Weights of a small spectrogram FSQ autoencoder: encoder norm layernorm.
Rows from block 5 of the encoder of a small spectrogram FSQ autoencoder, named by matrix and row number. Rows with one number belong to one neuron. Each number is 128 + 32 x the weight over its row's rms, rounded and kept within 0 to 255. All counts start at 0. Numbers have three digits each.
After each neuron's rows are labels from the 100 clips, of 14976, where the neuron reaches its highest value: "top examples" is what is common among them. Only what is clearly more common there than usual is listed. The data: drum patterns on synthesised drum kits. In brackets: how many of the 100.
# fc1: MLP up (encoder.blocks.5.mlp.fc1.weight, 2048x512), inputs 0-127
# fc2: MLP down (encoder.blocks.5.mlp.fc2.weight, 512x2048, transposed), outputs 0-127

fc1.211:081114087086129114117120126149126089125066127151123136168114123097090168144152149167172126151113159053094119185113082111173133159107122152116110134108118174190155097090152181145104156152140140101108121129064182142131094122131096103080161110093128096126169172127077117176158119064102074122094125151124141124168166170101141125134175099113080132172118183090111150106158103094110063153166
fc2.211:145147109143153097124155139099196096123173172110148140108154104154142082120127131047179114135111173172154130161106128139103090104105132174165169145082141135138085197136175101102108136116150148081187187094115147180118149118119121165163126151169128140150089145115131121127113112109193163092039132161102087079155143138175139131154105176182162144134146097073128126091130147107155178107146
top examples: march (27)

fc1.206:111145155145121165156165124113089094109143094087186134145079121137138131090130179077109154101166093108172159169132186111079145143163128153121126154118081164194079089149127096165081117144168173151150103157156130088160147129094159093159147112109158158167149121143089133085144102124164131133134113164153168118077091171176154187088078142112080109083092064175082086166139091099150084115114
fc2.206:074078107137163157144136138066132110113046154151147101145109116156153154190169145178145152146075162107124117130098126124138058158091083117120179171095102114126130082094139094151111114104066143106151123140091159141145163144159112140132105109128130159089088122154089114124134090102142019117090154125110134122108164127109119074166162119138147146145089159140131109181116164096132124138098
top examples: snare (80); quiet level (74); high tom (32)

fc1.721:078118111089082092093136094108160137139075075093081111107079130176124075124104094102155126148097098156084089089161127182092094139128125117171069115157100140129114149181168102122140079137136100087107163137081176154143101121122172129091128182083162167095177163170148140080145179118085178178168086088106131180127127178090088103144138130091119099080111088114181083138111164148129148154177
fc2.721:195150102119126093105139123180129143146107091135124141143147123171096110129128051133139115080164151192154145167152122120107202062139134136182201088075144116107102151100139120121170145111125158123165173077130137133106133123094140126108110133131147102131144106107071116059156161070161190147117142182111117128134090137137125105116096135205183140071208103074148107085152138132140126141171
top examples: march (32)

fc1.410:139180117123128131164116138123113155103173182131084178113157171088147139102141178100117139167139105090177094133173105138107140131083164165157028138155159179093131164112088119097150088074175144157131091095154115070083149126137160074122181110123177124112148079096158089083131116176138138102110101176117189157103112089169092166152126145106078159132152092170114120131101097154107150186161
fc2.410:076086093176158114158111141126165146098107166168110122149096131146143111168156167140097117133076107154108132113092180160113114091100122130147149103101115109170078121113157049087131102078126142099153147128139137163108140081089115144144140123140160128109151146138107185036115049177177135104096193086148102114118118150135154174150117157143168114078094127113147147111195181140133134123123
top examples: text has "noise" (39)

fc1.332:173166105173142077156158160124165144093149100136100108104170103152178173096149118093085134095149073129109110126123137187145178099086087102124170095166118149147186143115097099150101122104150123137177184153163125143106171094091117106132103108128154136119186108099045134161142157123146121111088101153147104168110134140152085110093143113098058062176108087111158098138078111142156144119095
fc2.332:138188151153154139151172123186142128140116108099116155139162156089101106103162114137111122148173129158181189122147081111095197060181192147161170081133160173114128133114119160136129161137175142126149160139146103110105127150126150119159088141154152114174145131159157081112185172135140169179144122182125084086122108152172144086092137165162163094152160104131154147032140131165178107172193
top examples: snare (77); thin (high-pass) (52)

fc1.265:121157116121083149120070169134176107087178125149138155146174132181111135086121215076164132128103093100191104119111119118086120204153114161103108191180170091163118114143151146075142175170122065163143108172104117118145126158157103149111082209155173088108134131131020100118077101154114169163128156067171140177112161099129128157124128089132119125136172144174106091163166104121147115137144
fc2.265:144111174119097145137193092118100077112121099083146113136149150116139143112139108112166099170096114095095135090125064074134061179142162120118141205167140129090165108125112189179129135129142175177119106149113119153138150136150149059128103061170107128143070170131184147244113123163143156158139109092107186119167138073119156085092169160115094099163133133163121146173123140099105129134107
top examples: thin (high-pass) (46)

fc1.42:106156148191109127137156092111171076135086082185129173153119107117141108175151113157106101171106149070150095106144128133178158157188160161134101149081193173091163137171121164176097106085163168084110085076093155154084090147173112058156118127133108169135117172083076172141106126157171132148109166102113133166121160120123114117110107108092093130098154133131092195118170145096122125134106
fc2.42:119097147073107123098139136116119126109142154099171136068124068156112123151088160137174131143161142111076171171124149131148112129136143134149177161132097082119147182113076119132118115147059104089132105136104151160129116121148117113155092132166090122109070135166169108176124062050153124109093134167092146106161096124110100130119134111153174133138107156133070078122107081133129133088142
top examples: rimshot (74)

fc1.648:085115124156152126128167175156191138139160125070166106112098118096084170101106163120121081117112100170099131118123075160104098147125161152165095094149114166178153103115130099152101095078146135099107121182161137160089138141175080106129139163113129176158114169176156114140094144213076127140111096167114095170090182165139164117078162164118100128176103107140093105166118094066104144097097
fc2.648:096112157115102076156147124134120165128200133112141106104102104182148133094139110045183060135096148125151162137175153134112131142123134133164029146129076069108084163156140099168140126070120130077150171099138124149183139112082180114124085132152108101103135126084190096181085075074150141112089120122100183113157104113143146109087152141131083132080107126097166125144111121120159136106157
top examples: thin (high-pass) (85)

fc1.607:129133159147164161104111157093070175170099177105139140084184179091132120091061166084136186165104150125081157161081164131131128205146096133177105184152143170107138149142082165114152061169125048137077100089131118156089089122101098157151077135169126138078052144180139113155136130104163084195195163131169141119143117154156115133137081117124133095098126140084130105127152104208097091141139
fc2.607:127164167105127097089119138155142135114167125118159083110120057135117105111165100043173096107141163135158163170143135142121151101143109155137255132095133105124104190129119105138115133138109139089160181121100131132167151067108185142138119155109136099129134091113160086118159120068153138079080151207097144125167114139152120116109108120164250141108149122078128087109087102114140132096148
top examples: march (40)

fc1.518:092171120112155117103108165078134105146087153133084206099110175160197151090065151110145127141083116162111114108163168112122114095173117082120058114136143181196136132147089117105080054164090117157150131135179153166152152170065151107178135149108134168085163140174154160137147149109137170137175143107199163152147086143111154123126133171067101091150181082175091141115151083136166181161114
fc2.518:183124092101147160156118126135083146138126113115122139111177166143111132192155119166118117128137104145118152109113089064155125105131157142136159136131159180075136133107160149109128125113132168190107083139221122111080129139108095066109081099166133150128190151187058118086188186143128184176156153132174115140124092145111108092111123164137172139133184140156148115140131126112144158145152
top examples: snare (78)

fc1.556:107133117179115147141107155146094125116180143050136152169181127128178100098124173147153093115136127121124135135187081098108132082168074167140045097172117114117141177129113089112119140101171178114162099126127167179159086146094120103144120075180120135140108176125163135101060094125066133184184115157192136085091108127112109186156133099098109167115128098145175114134146089156164178123155
fc2.556:099142138189142082125129134106166157120074096174112086150125124166169163138137083207111095084067131134137097133119093141126129096079124118096110133115148088112112085103104144136110130074104142160144150170114096099164182111070146169115145136090170151081129068083111144090157234166141093145178117132106142154097189101148141102128121121115162161093138118118118124169145185123149107092102
top examples: text has "noise" (35); muffled (low-pass) (33)

fc1.182:093155179148129152170095095110105103100136144157146094152116097168119176140151131175113148145184168091194106169131163106134148085139090182165109103087103103116138107092109190176121178117087173126093099096184160180147159159178101118113176086160153182126142121114134161172177151099166121106072095116116143141090087130181157089121090094098070091139074094125095188073125154172141145070088
fc2.182:164149107082109186134123089108108116117134136074116133086134075128098146121111133119163109166117136139076134137149122111150080108170104130117094188192130121094177141126102127139134110124109186146139094154152093131174128140124122110117076075155106096125110201113108146131129061094131170143071096130109147139147128088118144094110153106131085123154161146147110144160106180072083127160133
top examples: clipping (27); text has "clipped" (27)

fc1.109:140140069149113217180080096069135157136097199121075122119164152189135182151048171158162129110094150142121121160153178086106143135098103127142147152145105122152108117130128105070174088162160156196115059222091106094161098103132118115176134112109137176081116116152062125100154175255119128168172100086177177089116132105110182181116135097089135137126165148123099153132196160129127095092088
fc2.109:103098149085095113135164132177125119120153141152214175154120153116132108078084129095133122164183122103151148169130110072101172158163160173220173166120159136109191133158124141192176162145122137104125139104097122175120101135148163123138137094142127085176132140116141139232147085128177120126134115140138129137164099167152138124126077189119170138164114085122162130093130091160098155128129
top examples: thin (high-pass) (36)

fc1.565:113137184147086133137113099168168107131116103076169119084122171136096151096088177087114201189137125078118140076144127123163161161122154173145121129100134135182164144084174129136169106131097099078117088107104164149109142150112081192147202089142127125112158175138115084203125097098173060084126152158142131151171166083104094137138151158116142119146146117105170187095178127180085122163088
fc2.565:198127105122121164116133122088088094121134086112136142124124139130130139159099092160125194117107146143083074101117102130157082133116165145071168147112143104116133116146101130134134148151128152167073069151178107092123141164137087100107113061131100125093137166090080149111200122108100198176132104100136121156129150101099111083115129129120170168151159152151110150172135162092044107135089
top examples: rimshot (55); muffled (low-pass) (35)

fc1.459:106088168152094128055108144101167096113157148132087120145167126111147140130062120107171128146165138140141042159145130092110123168159088133081083137167147133127154168174146172083162142142137119108093118142076133137120133168199113124173169112078139171126149122132136132132116151186136071091122169106097147199142154107163123158099127141126094169199093180102126149113117107124099152181076
fc2.459:150120126110115182207157097094102088129136146116197165126135113115092108145130145106134123134133085092146131127094101105140064126106140153135149176123128129093125130096116119120104128139076179153112104158181120163110141147121114121088123115164094107114067110143148120162106082098156142150113121142139094125127153159095119093125173156151122132137136145135095142132153169099142153113113
top examples: clipping (40); text has "clipped" (40)

fc1.476:111087123160081139100147135095078149166137155151163085152105162135084166108139155132170136110173107129180154140108086125150164104131111118085128153102087152164101148118145162108148111147125136084098158174110163096145068151102144153090089092170130110124156159098146111135085088095150139090081081175178090171165164098118093181136117100168112118171158149138115092141140189149108163102080
fc2.476:126138177094156069102124105123109165135083108141141103097109119169140120140152082177177101114116119169119136158100127143132155113104152105136255132077110046089097165123136101140117178096100121127144114133095142127176170079140154118129104126114129127110156119148140051109255116071124107103125149136066186104131106104134103096114153109139244155103141122112139089167093096146169137094146
top examples: thin (high-pass) (51)

fc1.662:080184104151084125148180131122116158082132171139096090114181161123111120167082091149108087104093142142181103085160169129154127165149160080172055097139098178181156141113138143080182074169105130132085145145139140162128160131131102109169095184158114180077152109119107091116112182188143135181127156076183090096167101089088089114087169081176041098179096145114171081102118109086150129168095
fc2.662:088121144113116076082123147110167139130167110148173148106083102135138137124096135093136150157127160169079117103111165170130144127113111132121255156101111069149161138151139125150125117139093095055093091136067136123152146096133130156148163142106122124102123144092166129182176115058130106098102133148103110079145153111148104150140123114119221147136085103146078117098123125151086147071108
top examples: rimshot (63); cowbell (39); high tom (38)

fc1.590:153131131103142136163161105160117103143076147111089137163134110157166122122181117172121121115104141160178134099127160141125098112121118143165068095136123119150121119096170131147113148099158127155115183069132176147105170127094162100155117172096125184119116131173131183093111132169175147173171160107132174107077153087161107120140093082139132162131091135118168090171100112172109134155119
fc2.590:131100154083085110096132119125130082099137127129161091123084072111099115126092138123195097152113186171133152149146107130136140147158113120061218176118117050107157188129134128148155120153073125105115107123106155161174135123139147089110101063132116122120114154107151107149146075077155129090092130158080160124159147111115186126107141121162201134130128113117116130162106162051107100116143
top examples: rimshot (58)

fc1.584:091113179165132175162143120113101104180158115144099177142141143108093155041122188162126101177181158118166088190183115115146121134128094169102077100139165129158137171141150109111111067146123140110084131132080143147114131187117139114120155153140124176144071105095169170150019110130073106105130062111149161135087147100115119141116144165157107128125153090098111162145167162108102213132094
fc2.584:062116170106157151155130159140087121152076169186137159138126113202115113158156143158138111098127138138123150146092170146135154091121122125127101124077114098087121096118172117092162145093112161118115147108022140147170165119104055110133111151100139112132218119124208134118157082100134065146115152157187093106117152147110158111121144158136123135128086112174184099178130153069122166131131
top examples: text has "noise" (34)

fc1.412:131114141151195091167105146141185161134075124136109095155137152138122098115176118158116129100155119130156106114129155099099182095126092071166102074125116114088077130126182136170116146128132141088164139069112158147108151137106136164130130115171166124157144122161125145122094157137120094192131139120143065164116110162111112098139182165166094086158139111160148132108153161179165107115166
fc2.412:125128147080102166112124114145102053092098143077169127092098067091112120140111154161167130144124145164144142137112115116160147121172128136027140158166116098119150138118098121117130145187101150122097067105127146143136153146164097071123101062130121141143170174128140118156167095124079120099111139165131109114155169114075214143128145081149186174138122152125116137157109125046075141097139
top examples: rimshot (59)

fc1.95:111132101121149185184084146101176075117129138099118167157169114067092107125137179088099105110097168084093090159148121146137097118144092150078067160117106120117093134087067144146200105143089113138142126098094136161108101086131133139077088143076119178167161155108106167131137105106125139149195113114171098173098177124105105088162140094117085080074135129106094188165170155174115173174076
fc2.95:125107110112129146127143126060112096144124142165127129123122122140158183122109105118165177088111120111102077146108116141155102138094120148154160204116127088120120111150096131152134144122080153116126128191102102133128171154157124141138087075122118149098101114111123134189138087120130123151143108109135152115128135152145092094125137098130144165127118141142103072162107109155103103099092
top examples: march (30)

fc1.34:129090109143109179093099164166138180111160146167097099153121169187150091115083171143141156141103158154077071169091165125095164164169101095101054067131105112091176074141119155113178114161086174153122080101097166148150155122104129122168173146104178153104110086077094159121160159139080119132166098069090197125166098129087127100137082081110047145114138081193109188163112152100122097137113
fc2.34:110136134159153090134119137131132134125103079184168110150097166172126130134159058150114098137085110129156127066100118090117143112092121132155203151098155106102144075111197159162117178094137162112119120103075101140138156070107150148100177141109159146128173121135096132155205163114140076108132163104109121132129162138166138122113126207103177122115134095145142139137154161104161158113128
top examples: thin (high-pass) (56)